From a checkpoint of a small image VAE.
Model: 14.6M parameters, encoder activation star_relu, encoder moe soft, encoder width 384, decoder widths [48, 96, 192, 192].
Training: soap at rate 0.002, batches of 64.
Data: trained on seven-segment displays showing three digits, 1.8 epochs.
Rows from block 6 of the encoder, named by matrix and row number. Each number is 50 + 15 x the weight over its row's rms, rounded and kept within 0 to 99. All counts start at 0. After the name is the row's rms in percent of the matrix's.
# fc2: shared expert down (encoder.blocks.6.mlp.shared.fc2.weight, 384x96), inputs 0-95
fc2.186 092:49 49 54 36 50 47 18 54 42 29 67 52 54 43 22 51 19 41 42 56 40 49 51 50 80 72 38 35 52 85 24 55 40 42 65 57 47 39 55 60 50 43 80 66 46 39 32 47 41 66 36 34 29 49 60 13 63 58 72 47 45 26 69 57 99 50 51 68 47 49 45 46 65 48 49 56 57 51 70 50 38 60 44 39 63 37 69 78 55 65 28 59 50 34 33 55
fc2.187 109:53 30 31 70 32 58 28 62 69 58 38 34 49 67 64 57 65 31 54 46 41 43 32 54 67 85 45 59 72 62 36 54 55 27 40 22 26 44 45 52 45 51 50 78 45 35 79 19 43 65 58 58 51 66 67 48 49 64 49 42 34 34 57 29 21 24 48 49 44 58 53 62 54 58 84 46 41 46 54 83 22 61 34 64 49 46 41 57 40 69 50 41 52 64 52 79
fc2.188 102:48 34 68 28 33 36 46 77 30 44 14 37 26 29 44 39 52 51 29 65 55 58 27 62 29 30 62 38 45 87 52 45 48 60 42 61 68 41 56 49 65 47 63 53 47 47 24 36 56 62 56 70 47 61 70 47 39 42 33 44 71 61 57 61 62 54 73 57 52 62 56 68 51 56 59 25 24 77 46 28 47 33 46 51 57 51 69 89 27 35 37 64 51 49 50 27
fc2.189 113:38 84 44 45 38 39 23 46 64 69 58 48 53 61 49 18 51 43 51 41 54 67 54 69 59 60 67 62 31 30 58 70 55 39 38 64 40 49 78 26 53 60 48 61 30 37 41 57 19 55 48 59 37 59 60 65 46 54 57 74 43 46 60 73 21 30 63 55 72 51 56 83 61 37 45 59 54 28 47 49 53 58 55 55 75 63 48 32 21 60 39 59 79 77 19 61
fc2.190 101:45 65 53 47 48 64 56 31 51 49 46 44 51 88 49 53 55 45 62 49 62 67 52 88 30 40 67 35 41 60 46 43 55 65 26 66 71 49 25 70 46 74 67 61 36 41 51 63 51 75 45 60 53 57 47 45 33 25 59 66 76 34 57 70 48 62 49 55 54 49 64 47 29 49 69 58 45 39 45 50 20 21 33 08 44 27 67 56 48 49 22 30 67 71 38 65
fc2.191 083:47 23 55 47 15 42 43 60 60 87 34 52 33 44 56 59 62 47 77 48 22 26 55 54 59 52 46 72 52 26 72 75 60 45 44 66 58 31 79 27 48 62 41 51 46 43 57 43 22 48 35 42 48 60 37 52 41 37 48 27 55 68 48 23 60 59 92 75 34 48 62 41 49 50 27 34 27 66 43 40 48 67 44 49 24 37 60 49 39 40 36 54 48 55 54 68
fc2.192 105:64 28 71 47 54 30 70 74 43 76 76 46 64 50 49 54 38 40 53 24 22 19 65 72 47 64 37 44 55 47 48 51 52 54 73 43 75 29 47 61 61 61 66 59 22 15 47 52 52 30 76 61 43 45 54 52 39 58 47 55 69 63 37 50 39 51 32 68 41 54 69 15 62 70 70 51 34 33 52 52 40 69 28 54 50 77 44 61 66 32 38 48 35 44 62 50
fc2.193 101:62 73 56 50 36 47 29 42 53 36 50 26 44 17 54 33 52 51 46 63 60 63 71 39 24 70 56 70 50 55 39 72 20 47 48 11 28 67 38 35 52 77 65 32 44 40 27 40 53 58 55 41 41 37 44 56 20 59 44 60 62 20 28 76 45 55 42 64 34 68 63 65 64 44 64 53 67 41 36 65 60 48 50 42 53 72 32 62 44 56 54 66 30 47 81 55
fc2.194 089:64 40 45 48 74 58 71 64 83 52 35 67 62 60 56 90 64 33 59 40 71 57 57 34 70 41 54 35 59 46 90 47 56 41 57 75 58 84 34 45 58 56 69 36 68 57 57 56 39 60 38 44 54 57 41 47 49 27 61 41 55 60 47 58 54 51 43 78 70 36 54 29 48 47 53 63 63 20 86 49 50 63 38 41 28 55 80 56 33 62 69 59 36 68 47 52
fc2.195 099:34 56 18 57 44 38 66 49 46 59 64 36 47 53 50 48 50 50 60 60 10 21 55 37 51 46 18 41 50 59 54 61 52 19 62 51 47 55 44 42 28 79 69 54 75 51 63 37 59 51 76 60 61 58 25 72 49 67 52 53 37 56 55 47 40 50 09 68 46 58 32 74 24 42 52 67 32 62 68 70 61 34 51 42 66 43 65 32 32 58 48 72 33 24 61 53
fc2.196 103:40 69 59 39 37 53 43 70 29 72 50 28 63 49 64 17 67 68 59 61 59 32 44 78 41 33 44 34 56 84 40 52 69 26 61 31 18 45 50 41 58 62 36 65 62 42 53 69 76 48 62 44 16 48 51 74 47 51 69 27 44 60 89 56 38 58 28 42 62 65 68 45 33 48 51 65 61 39 44 38 64 62 72 53 66 61 57 66 47 59 47 52 41 42 51 34
fc2.197 103:32 31 60 50 41 46 40 67 36 33 75 43 54 30 29 48 53 44 46 65 74 33 63 63 45 40 45 41 46 58 41 32 49 70 24 59 36 29 75 40 34 55 63 38 56 53 08 38 53 59 50 73 70 41 42 51 47 16 67 55 57 47 60 42 67 57 71 28 53 66 70 32 59 31 36 30 54 50 59 50 26 76 66 75 45 54 32 59 79 71 55 59 33 50 55 29
fc2.198 102:71 35 59 63 48 46 36 42 57 46 43 60 51 20 28 35 45 39 50 29 57 67 79 19 68 41 45 46 57 43 70 41 41 62 46 74 49 56 67 57 54 45 68 69 55 62 35 54 57 34 56 55 59 49 54 66 74 39 52 78 39 69 60 53 34 54 48 45 42 51 53 29 49 51 49 72 98 28 54 68 77 46 78 26 71 62 45 79 75 64 36 42 51 55 49 28
fc2.199 090:37 58 32 48 35 46 72 50 51 36 73 60 48 41 41 44 40 52 75 68 55 72 70 47 56 33 57 29 30 40 56 41 49 88 75 50 66 84 49 43 58 48 65 38 70 56 42 61 65 59 41 30 42 47 36 52 24 57 88 50 61 63 25 56 34 76 65 36 53 75 41 61 42 88 42 40 50 53 45 40 76 49 53 58 53 28 32 61 48 67 61 53 36 51 77 51
fc2.200 111:64 58 59 27 40 47 45 41 57 50 41 42 59 30 36 44 64 51 65 65 39 53 73 65 31 32 64 62 63 48 21 62 59 46 41 41 46 33 38 47 45 51 68 38 34 51 53 42 32 44 65 48 36 58 58 63 62 39 76 72 62 16 70 57 39 35 80 80 47 45 47 81 32 55 65 39 50 35 29 57 61 70 36 48 38 44 56 62 60 72 17 73 34 75 14 38
fc2.201 110:61 42 40 70 75 58 52 54 72 33 41 72 24 68 33 93 58 41 47 50 50 67 53 58 48 55 42 42 53 83 67 46 53 49 74 30 56 49 36 63 46 52 52 37 61 59 60 27 51 42 80 34 50 46 70 56 52 56 51 56 65 46 58 41 45 84 51 45 42 47 08 68 53 33 38 77 58 60 65 61 58 51 68 80 30 44 83 43 64 72 53 44 45 46 41 69
fc2.202 114:75 61 66 33 46 66 60 59 33 50 68 63 26 56 67 73 65 41 56 49 46 44 50 43 49 49 37 56 54 69 48 49 45 34 79 33 53 54 47 84 46 41 53 52 56 39 32 54 41 51 22 69 45 52 48 57 65 64 58 28 54 20 35 55 53 53 71 43 97 48 75 62 83 59 45 39 20 66 65 45 32 45 61 18 48 52 44 25 57 27 29 50 57 44 62 34
fc2.203 111:37 68 38 65 50 40 59 48 73 51 63 86 32 52 77 43 65 44 31 59 51 55 35 55 48 48 60 64 26 63 61 51 38 43 19 53 42 26 32 51 59 53 50 63 45 48 46 66 85 63 60 54 42 59 39 49 56 63 36 60 42 52 73 40 70 38 67 95 55 73 29 60 43 26 59 46 20 66 49 72 63 80 40 61 39 62 37 62 48 67 53 33 52 23 55 40
fc2.204 112:56 56 45 57 38 61 38 15 27 49 70 52 62 43 77 17 61 75 54 67 59 61 45 78 52 55 51 70 39 31 52 59 22 46 58 40 52 66 51 62 54 49 53 72 59 45 35 50 69 28 41 80 50 44 46 55 65 46 82 73 17 25 62 55 49 67 45 38 47 43 48 37 45 33 60 51 50 32 60 38 29 57 51 61 34 63 34 47 57 37 60 69 32 94 54 52
fc2.205 113:74 59 32 39 35 45 15 66 53 39 46 48 59 16 58 73 42 65 62 63 41 56 55 71 40 60 46 49 48 57 29 53 34 42 42 38 43 63 66 40 66 37 34 84 51 63 22 65 38 44 50 59 31 37 25 57 70 36 44 61 59 20 70 61 35 26 40 52 26 51 49 51 58 52 51 31 36 71 53 55 27 70 53 29 54 34 18 27 24 40 36 51 56 51 62 46
fc2.206 105:67 38 31 57 49 66 32 78 53 67 71 24 69 32 38 70 50 56 75 31 62 55 48 41 85 36 42 30 51 51 71 41 63 29 53 56 57 69 56 42 58 45 74 55 60 62 69 23 39 77 49 40 43 62 36 53 62 32 40 33 63 94 44 38 64 66 52 52 51 29 44 34 35 44 47 45 69 69 42 45 39 50 33 54 51 52 75 46 46 57 28 55 31 67 45 76
fc2.207 099:25 52 49 48 45 39 41 58 58 44 51 53 27 73 34 38 37 46 33 74 59 54 36 44 40 64 41 35 42 59 51 38 96 31 34 48 42 81 60 72 36 31 63 36 44 41 45 48 33 35 59 58 70 59 31 80 37 62 58 54 71 73 40 37 43 41 63 48 47 32 36 48 62 31 58 67 48 33 42 59 15 53 63 75 50 50 56 50 51 42 26 78 37 42 21 25
fc2.208 110:58 39 62 31 53 43 45 18 35 66 52 57 27 32 34 60 45 64 58 45 35 70 43 73 62 77 35 47 45 54 53 42 53 55 55 31 65 64 38 86 38 74 45 65 50 49 32 70 57 77 50 51 44 37 27 65 40 54 65 52 44 46 38 50 23 34 54 45 49 47 13 71 56 20 44 51 45 57 37 68 64 70 45 35 42 44 21 72 56 18 28 43 31 31 56 44
fc2.209 095:50 80 38 66 32 60 54 68 36 45 53 54 67 50 13 45 28 52 44 38 49 47 42 32 56 28 76 50 72 52 69 54 62 39 57 54 14 65 44 48 44 26 63 45 48 61 69 62 52 49 67 36 40 32 62 28 14 39 63 68 77 46 32 64 53 38 58 80 46 45 27 55 32 38 51 63 37 61 58 71 56 41 27 74 19 58 53 69 53 47 31 63 44 39 55 54
fc2.210 088:55 36 35 66 59 65 37 43 49 52 82 64 51 43 80 57 72 41 60 49 45 22 46 46 58 59 80 43 43 32 58 70 33 51 36 56 33 29 46 71 60 44 38 23 50 49 63 59 61 61 73 50 84 59 47 36 62 63 21 61 61 57 44 42 35 56 57 56 22 75 35 70 55 17 34 44 50 54 66 33 40 68 81 28 60 44 51 44 23 60 57 54 69 62 62 54
fc2.211 109:15 47 48 18 62 55 24 73 64 55 76 55 51 82 94 41 33 74 37 39 33 57 55 37 62 41 58 51 38 48 31 67 66 61 58 50 23 48 32 51 20 47 49 63 45 61 50 59 59 46 48 50 35 23 66 41 41 54 34 36 52 51 48 43 28 65 55 36 29 52 50 75 56 40 69 49 79 33 51 54 45 40 50 43 34 66 32 52 41 53 29 51 44 62 35 81
fc2.212 094:43 53 58 57 21 53 63 42 61 50 50 37 57 65 43 41 65 39 73 65 38 73 64 71 40 23 45 67 24 59 50 51 59 57 60 45 39 52 57 41 41 40 62 54 35 51 20 62 37 65 61 32 61 34 38 26 42 45 89 28 73 63 65 61 45 29 56 43 79 26 61 63 44 47 57 42 70 33 62 27 29 27 39 55 44 21 23 48 49 53 45 77 68 39 65 65
fc2.213 111:71 58 64 63 45 76 42 74 53 33 35 44 61 40 72 38 58 47 61 19 51 48 53 37 34 47 49 51 27 69 44 27 55 54 62 82 72 38 69 53 32 81 63 52 45 78 65 51 59 47 52 55 55 28 61 68 56 42 35 65 62 75 76 51 61 55 80 68 57 56 42 35 46 61 78 57 60 47 42 41 30 37 37 83 33 65 34 54 42 41 24 61 47 41 52 25
fc2.214 104:40 66 58 75 87 65 54 44 27 51 41 76 31 60 64 65 47 56 53 35 48 61 55 41 59 59 26 40 53 39 71 73 38 62 32 42 58 60 46 36 38 68 56 45 39 41 34 51 59 55 45 22 55 40 44 62 78 48 60 47 63 45 43 67 36 30 42 62 67 41 51 59 62 61 54 40 53 18 38 14 67 45 71 39 22 63 51 07 53 63 43 78 49 25 40 58
fc2.215 088:66 40 64 60 56 53 54 53 58 28 28 42 44 30 36 25 22 26 85 68 44 44 45 13 45 43 60 47 57 56 66 50 43 69 47 49 37 67 37 67 68 44 70 30 50 35 38 42 21 46 64 47 53 66 55 58 53 64 13 29 53 52 54 73 39 52 28 14 60 59 64 57 40 49 37 48 54 44 30 32 54 59 51 22 41 65 59 40 55 67 74 41 64 27 64 53
fc2.216 114:68 61 59 65 47 44 45 27 56 59 58 52 81 40 14 34 32 56 47 55 41 37 41 58 45 65 55 49 57 59 55 12 54 42 46 52 69 33 69 34 51 43 53 56 22 39 35 37 64 35 52 54 39 51 54 34 42 43 69 42 71 21 80 75 59 54 35 60 37 62 90 77 34 45 75 53 42 58 50 69 37 41 41 39 38 49 36 32 75 49 50 51 79 29 57 61
fc2.217 090:78 45 67 41 48 39 63 51 33 47 39 58 54 61 27 61 32 49 52 73 86 82 06 52 49 47 61 32 45 55 48 55 47 52 54 56 38 43 43 53 54 50 18 69 46 63 34 55 68 47 65 56 48 37 63 51 56 43 41 54 34 45 57 48 31 45 50 66 43 59 57 16 71 45 82 51 63 45 57 66 25 17 45 54 47 38 47 31 80 65 84 33 61 29 65 55
fc2.218 103:55 47 57 51 25 44 59 55 65 55 59 45 54 45 70 40 37 71 47 67 32 28 24 55 31 46 46 66 36 49 23 49 37 49 32 36 68 41 75 30 69 30 70 53 48 72 53 29 29 35 54 65 37 45 48 67 68 46 57 61 77 70 74 35 55 64 48 50 21 39 59 34 57 29 60 46 33 58 47 31 49 34 60 36 43 65 57 29 62 25 53 95 76 34 50 59
fc2.219 103:57 63 31 52 32 39 36 37 66 21 44 76 58 47 31 50 52 58 46 41 47 37 39 32 37 47 37 48 34 54 62 77 73 62 45 68 39 69 26 29 71 70 43 48 29 19 33 36 69 64 26 51 49 15 55 51 39 48 59 40 46 48 83 34 71 49 61 37 37 58 43 44 48 51 43 64 62 70 52 74 49 46 33 27 70 39 64 49 46 29 35 24 50 54 63 78
fc2.220 105:55 58 77 42 44 32 47 72 68 29 53 56 61 39 38 37 41 25 46 43 49 48 75 49 56 23 34 89 61 46 67 49 66 54 47 15 55 38 69 76 52 58 48 21 37 35 58 60 48 17 28 47 46 71 20 63 53 38 17 69 42 78 47 49 51 44 43 28 73 31 43 59 53 48 45 58 55 48 66 59 55 53 55 59 38 31 51 45 68 82 55 42 52 61 40 54
fc2.221 097:59 43 69 56 39 59 50 58 38 37 64 49 61 42 47 52 58 51 69 35 49 36 43 66 54 72 48 53 53 16 24 59 15 55 22 50 38 15 75 61 63 75 57 67 49 50 58 47 59 73 65 53 37 90 72 38 50 24 51 41 57 52 54 62 40 55 78 25 41 28 33 14 68 34 48 62 47 65 50 49 63 47 40 52 73 35 62 53 60 58 52 63 43 37 73 53
fc2.222 090:60 46 39 59 49 73 50 53 58 33 53 36 63 20 63 28 67 09 44 45 63 28 33 67 39 51 29 32 75 60 38 52 29 61 42 73 45 61 62 44 52 53 42 65 56 37 45 60 72 27 45 40 45 44 64 45 29 68 68 72 34 31 45 57 45 36 18 53 44 40 71 51 29 53 43 58 60 37 83 64 43 70 81 53 26 67 42 44 57 62 45 47 73 55 63 31
fc2.223 107:50 47 63 37 38 48 20 18 62 48 35 31 50 65 62 47 39 77 28 62 77 62 34 36 47 52 46 66 41 78 62 33 76 60 28 52 66 58 46 49 68 66 33 43 73 32 33 44 22 48 19 32 52 37 37 47 44 52 50 36 56 54 63 47 37 28 58 65 27 73 56 41 45 50 38 57 60 75 50 42 38 26 34 56 66 47 60 87 66 60 71 53 41 66 58 40
fc2.224 094:55 58 63 58 55 41 63 81 83 41 73 66 59 69 37 39 32 49 84 54 48 83 56 71 16 40 47 42 48 44 47 51 78 39 36 27 57 60 38 46 59 53 38 65 55 50 74 42 66 55 22 41 69 67 79 33 49 50 66 54 20 59 69 62 84 44 36 48 41 71 44 47 51 28 76 59 31 43 59 61 36 55 59 58 46 48 63 49 54 51 52 48 56 57 66 69
fc2.225 113:56 15 41 59 22 47 41 61 68 51 60 58 46 78 58 46 56 64 42 43 48 42 53 36 63 52 35 57 71 39 38 77 55 43 44 83 56 42 32 46 62 40 69 38 52 65 28 74 74 63 28 27 40 37 45 42 46 36 42 48 61 46 54 14 77 41 21 59 58 64 56 48 67 57 45 92 46 56 52 59 50 46 36 43 65 73 34 33 70 61 55 60 83 57 60 46
fc2.226 100:75 74 45 61 61 71 43 54 49 76 35 72 43 75 52 81 71 53 64 52 49 50 72 27 66 40 45 58 58 74 52 56 82 51 51 55 60 44 64 52 56 53 69 55 46 36 30 47 39 67 83 46 56 74 56 53 35 73 65 35 40 35 55 47 64 50 46 38 56 48 72 62 52 86 63 74 35 75 37 22 28 61 32 44 38 66 39 60 33 54 46 42 26 53 43 34
fc2.227 091:39 77 33 46 55 27 36 12 33 71 80 71 46 58 39 52 48 42 61 51 56 28 40 32 47 63 46 63 83 40 69 15 76 43 49 49 43 46 47 69 43 58 38 49 45 48 39 39 53 54 33 66 41 42 45 34 56 61 51 73 79 43 33 70 63 26 41 20 51 71 32 67 85 39 57 30 52 71 51 42 35 55 43 48 62 23 53 39 41 61 51 51 51 46 60 56
fc2.228 102:63 57 54 66 63 61 66 40 28 59 37 51 45 56 31 60 58 36 46 76 15 61 26 45 64 71 36 38 35 46 52 53 76 46 56 53 55 27 36 55 79 37 79 45 39 32 50 58 03 50 60 59 35 40 43 54 41 70 72 44 56 47 46 62 48 38 56 55 45 57 23 32 50 66 29 57 36 48 65 26 89 33 64 57 43 26 45 74 37 41 36 44 62 50 47 37
fc2.229 101:57 62 39 51 30 30 49 55 63 50 23 63 43 14 78 56 35 58 60 49 72 51 35 32 43 52 48 44 40 75 47 59 53 54 72 56 40 23 67 44 54 32 46 50 46 61 67 71 81 61 57 52 42 23 49 42 18 54 45 58 49 43 29 39 57 36 58 42 52 65 44 87 77 50 16 65 55 52 44 72 50 34 48 31 32 51 38 42 41 48 63 58 23 61 55 15
fc2.230 100:44 33 39 46 41 48 61 47 50 22 63 29 70 65 65 58 56 39 62 63 67 36 55 60 40 44 61 64 42 53 56 50 77 26 31 54 44 61 65 62 47 65 51 45 23 28 43 58 80 35 51 48 62 33 32 13 76 79 74 35 30 69 59 43 76 67 27 45 39 38 68 28 59 45 24 55 39 42 57 59 27 58 60 47 37 77 77 36 43 61 51 39 42 36 51 48
fc2.231 087:52 69 39 62 31 37 45 31 34 52 71 51 84 37 51 33 73 82 47 24 51 77 43 47 42 49 69 61 78 53 42 62 42 71 51 62 68 53 39 65 54 62 66 41 65 53 79 66 62 55 71 57 59 44 77 58 28 62 61 28 27 62 59 28 62 28 34 47 41 30 45 47 41 41 65 40 75 69 46 31 47 34 58 63 36 44 50 70 41 44 35 80 64 43 54 66
fc2.232 102:43 35 21 75 37 48 40 61 88 49 62 76 25 64 28 38 55 72 41 70 41 40 57 45 14 14 40 67 30 52 58 46 67 36 33 29 54 50 28 34 45 41 59 43 39 37 45 63 27 39 57 56 41 54 34 60 60 72 54 56 79 30 45 33 56 31 41 39 57 61 45 50 42 65 45 58 47 37 61 55 44 45 47 23 62 55 18 55 74 45 52 47 51 33 74 42
fc2.233 103:35 33 64 44 36 84 33 58 44 58 40 35 60 42 28 46 47 45 54 34 34 52 64 15 57 28 49 36 53 46 44 42 44 37 49 51 40 38 35 66 60 29 37 21 55 44 68 36 42 69 48 80 63 49 23 38 14 59 51 44 61 49 42 57 41 42 62 83 33 49 54 43 76 72 33 51 50 71 73 56 60 31 53 34 67 68 51 58 56 47 62 51 77 26 24 68
fc2.234 095:28 47 43 19 47 64 51 32 94 29 74 52 28 53 47 70 71 28 39 61 49 53 51 50 37 63 33 59 56 55 53 53 80 41 27 46 56 45 48 43 57 23 43 51 41 64 42 40 29 65 26 65 29 62 41 50 73 62 45 85 60 43 36 52 67 46 40 77 63 27 54 39 62 46 71 49 43 61 26 50 31 47 33 36 50 43 63 50 74 79 57 51 56 56 32 63
fc2.235 101:48 40 53 33 38 44 66 64 38 39 50 46 45 19 44 69 56 49 37 40 44 39 62 43 43 67 49 59 32 67 36 51 13 42 68 57 53 51 58 62 54 63 54 63 32 57 44 63 59 74 38 25 49 34 48 47 13 59 39 54 61 39 55 35 50 42 69 12 47 81 89 60 18 64 51 63 36 41 24 29 18 63 30 60 33 57 51 52 51 56 54 48 59 29 37 35
fc2.236 097:74 53 26 37 59 56 34 40 34 53 24 55 44 63 39 67 41 58 43 49 43 55 45 43 27 43 52 36 44 55 54 41 61 53 48 44 63 24 49 73 55 64 22 59 42 38 40 93 40 68 23 74 20 35 75 55 52 34 74 26 45 65 18 76 55 62 63 39 50 49 29 52 27 60 68 46 37 71 35 49 46 40 58 54 49 25 57 57 57 46 55 53 40 23 79 43
fc2.237 088:85 69 34 61 60 54 52 56 45 37 27 33 32 25 55 41 49 45 57 51 65 77 56 56 47 22 19 44 40 30 51 48 53 54 55 24 46 26 25 77 21 44 64 34 60 38 34 44 33 74 32 55 48 51 57 45 23 67 51 74 46 55 72 50 34 47 34 51 56 41 60 31 46 55 47 58 45 45 46 58 83 61 41 48 60 56 25 37 71 63 31 55 85 59 59 57
fc2.238 106:54 59 67 41 64 44 61 36 51 56 73 38 37 56 46 63 51 63 37 47 51 54 35 50 75 38 58 60 43 28 56 52 38 33 35 60 40 69 55 37 83 66 73 60 31 51 33 68 48 34 51 37 42 56 32 68 19 40 52 61 76 60 61 28 72 26 58 39 76 44 13 81 67 45 63 67 55 28 64 24 39 60 52 23 40 22 42 40 46 50 65 50 60 32 53 43
fc2.239 089:51 55 33 41 52 44 29 62 64 46 81 48 50 74 50 63 47 37 28 42 51 52 50 43 54 58 29 35 47 94 75 28 58 62 37 34 60 76 72 63 64 46 66 67 15 54 29 41 78 51 39 23 43 62 45 42 52 34 70 80 44 63 15 49 51 67 38 46 51 44 54 37 32 42 54 55 78 48 54 35 44 51 34 39 44 62 42 56 45 57 46 60 67 23 40 30
fc2.240 087:65 79 45 43 32 57 73 39 43 15 30 61 41 38 79 74 46 30 50 63 58 36 30 63 54 70 44 70 45 34 73 51 49 56 62 51 46 46 53 41 52 41 47 50 33 38 30 20 53 60 44 17 48 36 60 47 45 41 25 48 47 64 47 57 36 80 66 43 40 48 63 99 50 56 37 56 54 39 59 43 34 55 43 60 71 67 64 75 42 38 33 43 49 39 33 36
fc2.241 084:59 39 23 06 29 60 50 42 68 62 51 61 88 43 51 49 55 58 67 46 62 38 35 56 56 57 51 57 33 22 50 18 58 63 24 56 38 40 41 45 64 55 52 44 35 44 49 33 43 64 40 38 46 33 27 50 55 85 60 22 56 58 52 48 46 29 58 54 53 75 62 67 65 54 54 84 43 30 33 41 52 38 54 30 37 82 51 43 31 73 38 42 66 35 57 50
fc2.242 103:56 34 10 42 18 82 48 45 55 47 41 71 23 34 73 67 59 67 64 49 60 48 65 46 50 45 63 60 47 63 55 50 28 67 38 31 57 32 60 36 57 39 41 65 62 66 45 64 77 52 49 58 52 46 32 29 43 48 67 41 13 48 56 56 67 29 29 61 70 52 40 61 55 52 55 35 48 30 41 74 49 21 38 47 62 26 48 86 59 59 68 50 47 62 70 55
fc2.243 099:59 49 44 36 49 49 48 61 38 56 36 45 45 55 66 42 59 30 32 26 71 28 51 36 59 42 44 54 32 52 32 41 64 45 62 49 86 87 54 51 76 25 76 36 57 33 55 21 62 27 50 57 37 57 30 66 68 52 55 45 46 23 38 64 90 61 76 36 52 48 33 47 54 32 30 50 50 53 57 46 60 39 51 74 62 56 65 68 40 09 42 56 55 33 56 45
fc2.244 101:55 40 50 54 59 30 76 51 57 21 51 81 51 58 24 53 49 45 47 56 52 65 55 35 35 59 42 49 38 41 39 53 64 44 58 38 57 34 62 46 54 42 54 43 59 69 47 60 53 32 46 60 58 54 37 03 82 37 41 39 53 40 37 40 36 49 55 67 40 49 29 76 50 17 69 53 42 42 94 58 43 42 55 43 43 52 87 60 20 37 68 14 50 40 40 34
fc2.245 104:31 72 69 73 48 26 60 61 36 36 49 40 77 52 74 46 42 54 61 55 37 63 26 60 89 44 58 55 34 51 67 68 43 58 42 72 36 63 31 40 32 28 29 60 55 79 67 36 42 35 47 45 56 50 43 64 60 57 79 45 58 50 51 44 39 56 46 37 52 78 59 45 75 58 77 62 43 19 63 64 54 37 50 54 40 80 67 54 64 38 67 57 38 76 46 30
fc2.246 101:80 58 26 40 18 39 49 63 71 49 47 61 64 50 42 43 45 73 39 45 34 43 54 26 37 31 50 46 34 59 63 48 49 41 47 51 52 45 43 25 45 57 66 82 52 52 45 32 39 50 48 61 52 46 46 83 55 42 41 30 40 40 72 09 99 48 27 81 56 54 28 65 66 55 42 47 36 50 60 68 30 36 51 74 39 31 55 42 35 53 46 43 64 54 41 54
fc2.247 096:42 40 40 36 68 61 46 46 33 42 51 17 30 57 35 75 50 19 50 54 31 38 56 41 44 72 68 61 43 52 66 28 40 59 61 73 60 56 42 78 44 12 48 64 57 62 29 25 43 59 73 33 54 43 50 64 03 22 45 40 55 63 26 46 40 53 40 19 60 54 28 36 68 72 38 44 52 56 50 59 67 36 62 45 44 45 28 51 49 43 33 53 52 49 40 48
fc2.248 103:48 30 90 31 59 30 85 51 26 52 52 62 32 67 59 73 57 57 65 61 45 23 65 42 71 60 61 57 35 35 64 56 43 64 37 36 50 57 72 71 44 75 42 69 48 50 50 67 43 43 45 66 55 27 25 60 49 57 50 71 49 53 64 32 28 22 34 55 45 62 56 43 68 56 63 68 65 66 23 51 43 42 24 48 20 44 59 44 30 66 46 61 53 45 29 60
fc2.249 106:37 36 26 42 66 43 26 28 52 48 49 48 47 56 62 24 64 38 26 74 32 41 45 33 21 56 57 42 51 54 41 56 52 62 67 41 52 89 44 59 53 59 41 67 56 56 42 58 44 73 46 33 61 83 38 60 48 44 84 65 49 62 31 27 64 51 36 50 56 65 55 51 56 40 35 76 29 65 44 57 71 58 32 42 54 68 58 66 44 45 61 73 80 69 34 82
fc2.250 115:78 25 64 70 67 73 41 42 67 38 28 22 50 60 39 30 33 67 29 56 52 28 74 67 28 53 71 53 44 25 56 38 66 55 55 52 35 70 71 57 70 56 43 50 66 61 38 47 47 67 75 37 40 64 37 54 26 49 42 46 44 46 66 45 37 45 38 51 66 61 46 36 69 56 47 42 74 20 43 63 73 70 51 38 78 39 27 53 66 60 48 79 52 37 40 60
fc2.251 115:71 54 73 38 47 36 25 54 58 58 36 59 56 30 49 45 60 39 43 28 52 55 50 33 44 37 42 52 35 60 61 76 78 22 50 28 29 80 37 21 58 76 49 74 47 39 53 62 26 51 26 47 48 31 40 44 48 66 29 39 54 34 52 62 44 66 40 42 42 29 51 50 58 68 68 48 54 46 46 37 64 53 44 66 37 20 16 37 71 45 66 80 40 79 46 46
fc2.252 108:52 38 49 48 35 16 56 32 78 37 63 70 67 52 49 33 83 23 49 44 26 53 39 57 67 36 41 58 61 35 38 44 53 46 35 62 60 34 37 61 33 33 57 50 49 77 22 72 53 29 57 57 35 43 63 62 40 46 31 46 27 42 16 40 60 61 44 40 41 52 56 46 15 65 58 46 62 45 75 53 46 63 39 73 52 51 60 63 63 48 75 31 39 67 69 23
fc2.253 104:52 54 48 50 88 69 57 46 68 53 56 31 23 35 33 53 62 32 49 46 53 57 62 53 59 50 29 52 27 37 54 50 43 30 60 53 48 31 28 59 42 37 42 72 41 69 50 52 49 55 52 39 73 47 40 69 45 39 58 41 45 43 10 45 62 63 54 49 46 56 59 57 59 48 66 65 56 78 69 36 32 50 42 46 61 75 75 33 68 10 65 02 49 49 54 80
fc2.254 111:32 66 22 40 58 43 64 41 32 67 45 59 43 50 63 21 59 51 49 59 51 35 66 30 14 40 62 43 56 61 44 70 42 76 40 57 40 46 50 60 14 63 50 28 31 64 05 61 48 57 70 58 65 56 65 42 40 43 34 58 62 29 82 46 46 30 45 37 31 36 57 46 54 31 53 55 58 43 80 51 71 61 79 51 58 23 37 59 37 58 53 46 36 51 63 47
fc2.255 086:32 22 67 67 24 41 46 27 49 84 44 58 06 61 34 63 36 28 45 68 34 53 43 40 54 37 33 32 52 59 55 43 43 43 63 47 55 37 69 40 33 64 46 36 51 55 41 31 50 29 57 29 21 25 55 42 71 54 57 37 70 36 25 65 35 48 58 52 29 64 60 40 45 41 62 52 39 64 42 64 47 82 62 59 60 67 42 57 62 63 64 56 73 39 26 34
fc2.256 094:62 58 63 40 18 48 29 21 32 45 46 49 46 25 32 51 37 47 41 61 13 50 77 32 46 31 54 53 57 45 62 42 78 51 45 68 45 55 40 18 50 44 48 23 26 25 35 42 57 22 41 46 23 65 47 39 49 61 40 36 60 43 64 45 76 52 60 55 33 21 60 43 60 47 46 47 60 46 35 61 28 72 45 55 41 47 82 45 68 42 47 64 43 76 69 61
fc2.257 116:60 73 24 52 42 72 35 43 62 31 40 40 69 25 40 68 65 22 64 37 48 66 47 62 45 47 54 22 53 68 66 44 38 37 53 59 61 51 45 57 56 40 33 52 31 54 44 28 53 68 29 82 41 54 42 45 51 61 66 50 30 72 70 64 39 41 51 32 29 26 49 43 47 42 84 66 42 21 54 48 50 23 71 46 55 53 76 67 50 37 46 68 32 65 81 67